python train.py --dataset="simulated sounds of rotating machines with and without faults" --train_examples=39062 --n_mels=64 --input="log_mel" --task="enhancement" --pixel_unshuffle=2 --widths=[64, 128, 128] --blocks_per_level=2 --init="torch_default" --adamw_lr_other_params=0.0019 --grad_clip=3.0 --batch_size=64 --epochs=50.5 --final_lr_fraction=0
Rows from block 7, named by matrix and row number. Rows with one number belong to one channel. Each number is 128 + 24 x the weight over its row's rms, rounded and kept within 0 to 255. All counts start at 0. Numbers have three digits each. After the name is the row's rms in percent of the matrix's.
# convs0: first 3x3 conv (model.decb.0.1.convs.0.weight, 128x128x3x3), inputs 30-44, a 3x3 kernel for each
# convs1: second 3x3 conv (model.decb.0.1.convs.1.weight, 128x128x3x3, transposed), outputs 30-44, a 3x3 kernel for each
convs0.80 110:150137125124127117165167159136134136125122123081078081121118114135130126158151148158166172104101111115113119133128126122123123111111113111111107087086084119122118108115115149151152148152150098102096126129119144144137129131134156157163104103107102102111084082093137136141167182183130143153113123133163170173148156162131140150153156157133138140141146147085091091128130132115117120159160151139143142110118122
convs1.80 099:154159171125139152136126111135138134159146142076101117103100125160142138134139130148166173098112117114126131139138137160160161112108106104107112184188187152159163121124128112114121116117125118121099145150140128135132134140107120119101090105112122111128146141152117128142117119121115126127139133125109123122063073079120119116138145159095101111107109105197168167198184184156142144110104101098090091121112115
convs0.81 111:155152161155147142180165158122117120113110113127123120139136132116110117112097107113152134131144149107108125152154160130130133121123125107107093129150129106138107141146133131136124110115107129133131141131132098084079157161151133139131124136127106114099111114104154151148081126111102136113105136126108110101130127123163163161141142146122126129095102102125132120139148131141153143094090087103098091132119111
convs1.81 092:072066071119099112138114141182167148103129096129176111164174170122141161108103126090097115118127140114130141095114098101109099157147152125138147197218199164182155146144148136140142136141135173166167121119137115122132110134090156161138126131122118175127128158140140139124106166129113137129133141155167210168149175134132156119148117131142135124118119098113133124148159147120124108128135128127129126118118111
convs0.82 093:231080089209078074198078072100117143101118141102125142130172145121152139121138132176099112135109108120115114115120132121125132127136144065255086089246093127245115124114145135123146142125137116102109122111110122116112121115127120121130133136137143134129141134125140130125145112125127108123125117131129101125136115135138121133123130127131137131125131129106137127118143139119139134119112123117116123120121114
convs1.82 132:160183170154185150152177143151141192139133162128103148173150090153123114134108101112108128119121124130138138133136129116126128112130140091135177108113168110117136144107136151112140155108132127133113124125126142140154133136112128130122118122134102133156104131124118129108074045130099090131132125166112150055137155064166167081104156102124155127147179133073048196102089181128117194146141128122130118123125116
convs0.83 093:113116116127120117143138139124147115122142126122142132153156130107112085123141108239207115145148099125138117105090107109101113112107110114166131108125094142135121126128124125122116143140133118134120113134116151171159119125132102116120116127129122100111159145155199205204139118116130146118114146107133115120124117120124119122066070074087081089112096109136133131086094083103127114137154142139159154122134136
convs1.83 117:123097142126116137113121123093161123110135117129119123123116138144113132152126131120113110141115133134101132142102137129122119134147128171122104126114100102091095132142130125127126127124116119144109116131116145141148145109127114145109127160120133043176114090120111111108119052138126110125130132111155100177139106145140113139119168064117116089147119139125075139140120158136121149117118134112093121110079116
convs0.84 120:114122120090100102112118117133129127125122119107106108134128126141139135126124121170174157156156153135134141137141137140146143134139138111100110125119121112106108120121125138137139126122127118118117125124123124126125121120121165159159174171171058062063080078079108107107128126140140133150157144161082088091116123131164174181143143142117118122109115118136135148132127138125118131165166163184185184115116122
convs1.84 080:122130127132148148142152145192195187138139145124139161162161167204199191148145136125132139122124132098091096156159160135137135133136131133114127168157160112101099149148147154156156129127128125125125074082080089090086051061059136139132138149152177180171130136131094102104085101100132142150090096102141157159139137135144133127120091105121106112133123129139142129149152136137134127072080079107111110175170163
convs0.85 085:138115155130084150129088134133116107144123120145118116100085116124110147139141172116149122148120153132087130097114104109117113124124115085080144068088126078103128120136174122130157111104120127123136119110149125120162136111108114109127130135155116126139102116127121132136168121130149089092179127126115119116106104099150144140146141129160151137152142135125079092157133140149136141133150180100119154126138154
convs1.85 105:138137111144136142136120118132135091105102067152161137083104087153125104177134125140126153133120141124125136138166137131161130133162143166129126146134112121140115085116145105123152114129148056071106094117133152170176095133156104124117113132112120130084163143132144121107120155140107138150094115136164170157130125121142133137119107104116097084110104084137145095105126078143151108134149134129135123151150132
convs0.86 122:058076069034063065061099119123110142129106142121096120180129116207107083168105113072121098070106119084108142139146135126134123109119110147110163159106131161112105173131147126101125119112131144138131160140128156132121167121134176122133171128134166126102162121119147118124098069088091044084103045080127136122117130122117133133114128120095116105105126119103108141129115158130112150159117085137117107088124170
convs1.86 126:123153139086101097098135144131120142164136150169138151122119145181120150141083088116118125099099126146142169125136153133139149146143145134121124122125141130127145129130133120126115138144124139120093127126094125125104161146135187156125171145138133136137135097131131098145149171126155157084164149088143144170124122145134131140122118121151162139127140107116152113115140112107127104109111128123120148138132152
convs0.87 078:080104099138174149129137111141141121116114103138138134093142112101166134125164123155158130116114093160154129108128106139139130109108105088126135126149147119134141144132147111102109118110101123095132099091127107113144108137167072102126115134153156173180119135141114119110132086100148115123201172178107096103123112116142131135175185167111106097098089086129116141140142159136137147123149170102125138111108100
convs1.87 091:111130093142173153108124097125094128116081100132128127110197136132155129146135133120099124141116142094080102118100102157148161109104121124141102094104071117134112147160164147148156148147155129086109129107115148129141159091123125103101095094099144153123114105117133141163105088090135132140151145142108066093137118130111106104111152120162162165151143153083102104108121114170175164137127129147140149135129136
convs0.88 112:142124110143131123098097101107106108133129132117113111105128119107128123115129125090102090095100091109112099123124122127128129118119118130134139147158156118129125127127124124127121151153147151149151150144144130124123145145148129129133124123131109110105114114117112113117138127122131121119147139148075076071091092087100101103128126128129124127129126126147145138138136134142142143141142136137134135080079077
convs1.88 089:118115089095097089171168150188201231112122140123140152108123118141148140094116121162158150163160148166159145148144140145145141153148146172176172100095090171163150136133139146139151146143148148149142111106103106104098137146157119124132086100115140132130120108103122097106110104112134140148152132121166172156142141134128122121112099114158153166131134141122115104096088081163164161132131133137128131116110112
convs0.89 106:125121125144139134141136124127126117122126119111121120144140137130131126132134121152149150146145144145140136129131132132127127133126124126130125124122123131128139140135143147144147148144142127127130125130139131138143106110111129132133143145147154156162168172177194194196147149156137135139120118118114109110124122117108108106101100096114112111132132131129126134124122130125124128097096101110109107126122117
convs1.89 091:168157161163167170129135142099092102132116133144134149140171168133153151119131124128115109147134132171161160130121119117113115151144141123133123137135128140128125147146146130126125133131128113109109107101103133127130181169165156150147137136139099076086131117113153143138097070080095075085119107117141140140138138146120124136133152135132138133126129128165155165139126137140132134124120123130127129127124123
convs0.90 101:109113108104104101103104103123124130123120127127125128105099103127121124138135134139142135127124127128120127123112115126122122128127127197198198193195195162168163223229223153154152123126128116120117125129127126131130133130125133125122128123122157168160167170164171173176107112108117120123138135133143144141122122119121118121202202205185185189127128128112115114104102102110105102116117117106108106172173177
convs1.90 120:130123114126120114129127119123127132132134148163163181108097098177172162199199183131130129073068070067062068154156151128132127099103098131122132137129135146146149128134134122131128120119117139135140140134138142136138101111117134142157183185193062075070043049048076077076096108105154163163216218221170178175137139143122118125135117136122112117118116115136138128135135126135134126120116114130129124125123124
convs0.91 116:120121126125126128107113115116110106113113109119116112100099104115109118128120125145135132126125123116118118124128134115116117116114116112115116111109110119112114128123122118115115118113115122132132131134139133142145089098098109117118109120120166173172156160157147146142174179175173176171178188181089081081102095093090086081138141139140139138130129125113120113142148139134139130133135132154150141130124116
convs1.91 102:120087073119090081142114095158163179136146173125135169132144162122131124129133125156154173155152170171175196181198196172185180187192180150165160114119124096104119134133127125124116135136129137127137143135150132129144152150141156149145158156148090093095087098101107110120144129141102103121119127157113110125112114130140138168117133118113119109124118112096125134111132130182192188141142145134135135121117113
convs0.92 086:132123116153142140108109107141138139143138138156152154132130130132125127149147148136147141140146148130127132121123122119119122120121119118107114114111113144141143150152147131134130144140140178170166156145147142135133099104100086089091096098101117126120133138130132135132073093091090109110108131128128131131137140139123127125127128131115118119079084086141148140133143136130139135136132133150145147119115111
convs1.92 093:130127123101097102128130130128147159130151152132146147060067073077091096087105121127129121124124117147144138154157157140138136123121116139136140121120121124122125158157154147146139138136131101095092104099094082075071143159161115130137131144148168171162137144142140149145091093093114114118130122110156162157115122120056053055144146156157157166129131140119123122116121126158166167109110111115111107097087087
convs0.93 119:122127127091090089122123124135136136138139136107104106096089087106107104120119119115127120183183180197189194134128130141138137147145143117117125097103108100103114111116118131137133147151148139137133138136136138137140128137134135143144147153154129130128180180180207209206114123122137142142157162160121123122122126128132134138091090090115115116157161163137146140125134125123129123082088089078083083098097090
convs1.93 094:151149144141128123146136135145161164097129158119141166146136142112120122122138143147143143130124121130129125090089094131128135120121125138128138158145153112106113119119122142138143132131132115117120103100094136129124114126140119131156075080101087099103080097106121132133120115120152141141142140142110109105097089089165158162157154167144142150135138144135133124125125120087080084103102104117118124156152160
convs0.94 088:116125115181172145139140115123124120129135130126129127108131120097119104073087076130143131108118108131140122131135131127128127145143142157152154158166171138147154164165169154156156125132124136132132160152150147141133152147154120117130104104117118120123094095098111108109107093115127121141136127145128130132105106105089086088171166163122117116095091097128128138116120130110115127118120116127125126175178176
convs1.94 103:113125107129138111175180157139133153116111135153133152126150126090128120123166158124132117132130111127124107120111120107102105148150152109107104146138126156147141144134141116111114109110116090092098096088100118112122118108133137128154159135159143152146121118119134109111104094085135102085180154141161151139123112101109090093182163164117102113110095107166167150121117109130125119137127125127114119150137143
convs0.95 091:133137145150149164141136144083084088073079084093101102131121130099090097078068079136120133121111119093084090094094093121126123128132128116101108106097097130123127094095096100103109112115116103099108127125133135135142135128126130124128144134140128120124170165167176164165137136146137133142124126132129121113127119109130122111134140138111113112091097094119122119091089092108108106102104107113114123128123129
convs1.95 094:142148151134127127094078085109123138086101123067085102109116141111124147113127148098093092107103103117119123117122131133131142158154163117097122130120144152151159145143142125122117116115109165159167174173176150149148161138145153150151135128126149133134113106108108116104119107105139128122106098096160150166171164171138129129164172164124134123111114108151158163143142145154145148145139150110102111096087095
convs0.96 074:091073141120073155137087156158149138136127123122118120097202178080154168109143193109129151102092136113098136141136136133131130117114126109153096074189106040194109110140141100132130109145132083097102115123142085100116113101111098100128123121136132132141137124136130112137139123132155121154159135173107107091169159143174159142124135120127139126115131117109105097124108105140143159119124119113114112139151155
convs1.96 097:147153150153180172138150159133142122104100101085109081156116120150115093170119103129129134114114118128127128117140123100119114121135152187123138188134136126091083154122108123087080100099077130169153100109114150152157099144118105131143153142174113138140096103086158096123080094083104114104128128148123111095132114118138122146162118116143109106138143110156133146158107153128057140083130139105116138115115132
convs0.97 087:159139106170147114152139099108117113139144141115114118144110120134137104102155082113217145081115086158172149129122135134131139115111114107108119105113126140106165117092099136127120177178170126154102161162126107115083132149122116125105129136121103115114122135112129151112110185097128190098161199133103104108102102105116108113149126144149128154169145175131164121142165120129153122135145139124130118109116092
convs1.97 119:127109108131118112131147128117166114128150131158089140122048136117112150092157139125117121115099108115101111105117122134150149119141122101130115152153147163125143107099124133135130123117111177204180121132123135129125120203130134153142145113124147158157128165166069154111120156148084120107108159124159196151164172157149134143096065127142126138139111116097145109130179147119177141146151147141145139141147143
convs0.98 105:114104098119113109153150141145134120143135125144141134127141138103122119116131121185127143144121107159149134123124134117118123109108115104129135130142155141143165130138136117118118116116117118126116143156140114138118146160157123130130113115115208219227144158162074082086122125130115130133102117113129127119132130128134134137105103108090086089108101108111124112143155151153155156122127127082091095072082070
convs1.98 103:106090080152146134148147136155170185154153156143108119167130164134136155128153166145153154136132133119115126155156157141154150166177177129136107186171157184156158116119120117128116094107098180193186081087085119126123107097076146138141104102107163141137153131116095055062129118111156148141151150133188174162169154139163139125119109101110096086139125116108141120145178146120144115148147148152147145138134130
convs0.99 105:120118116128121121133124124176185183168172174179179178129125133137142143121127126099129114121126124132129129123121122126124125122124123122121120107114112096105102135135133134138132126132129107117113104105108112112113094096098090091094105107105126122123130127125148147147132124124122115118109112115077076076087087085106107102166164164154153153138141138150134141140128136127119124134139138114112108105100097
convs1.99 088:128128128122125130144152148076119096108120122124125136114115150120121129129126125146150146141140141115111118156152165140135141140139135145104140129118137138135152111126137123127132131134133089104086111118116102105105118142115131145134142144146112105133124119123157146130131131133120106103138120116132134122133128118152148138141147143114113110084086084145122152126112139106100118124134121123124118126125126
convs0.100 082:120116102138131123159138133126134127131135131125137122161161137132121115108097112138177143144180172142179172119117121143145150113114117145163174086131122118187155106103103087077080131101111140123126134104112181125159116112126121124136140147156135128134119123129104114123137143162115119131158167155133131145125127133122126130125125120136138129133141126122126132106115117113135133132128131094082098127106123
convs1.100 140:120115111121114108114120104132139137138149147123178129115137119132126123172135125121104116103092101117110127101094096123112109134109118162127154136143121119193096111103107124110123135113141117120112160156157165142181113103150108122133084151144138125148144139109125162023159156149127120101153103116131166142092129100109145112109117103109103122150138175131144143124133129121122118129119146111108118101089097
convs0.101 079:122105124124118118119106115114122124126137135120126125142140116176176141169167139177119150199158156167142122091097102115119120128126127145158086167173130112105088165178157119133122125141141117102104119111109119111108151147140154150126139138137140135142110107108116122114132141175127153174135156172119117129127127130126125130126117119136126127147138141168174187099113123156159153147142146156146138154152141
convs1.101 086:110110124090107118122133139126126130152157141170176168107128118096097093112123112091099092111118105139148136114120138107112131089094110111145138101107109130118120175161161153135133161142134099098098122117120145135135141137130135145142101108108142109134146135140132132128136129144116141137135155148137143152140155151160170166105161137142165163148150161156108178152111157129097129148136144132123136099096100
convs0.102 110:141139142123121121118114108117115117113108108126124124175163157168163164156153156141141131143143134134134127137135133149148143145145142155142132141128123117107106104108109100101101103106104119108103107103097104102097153151150129127127112114114105102108101099103109108112118117113122114111125119120124127136117122127131140143140140136117117117117120122145138145134128129162158159147145144129128120093087080
convs1.102 078:170166154114119104116119110112127129114127137108114122105120121126126114157151130171164165145147149124133141132130134147143143187180180171161166149142144171168172119116118123121125125128129127133131121126122108104107152164174156170174196210216148150145120118111117119114123108111120113117136123123142143137138143140126131125134149155114125134114120127127122137125124143152149166080075079122117123143143145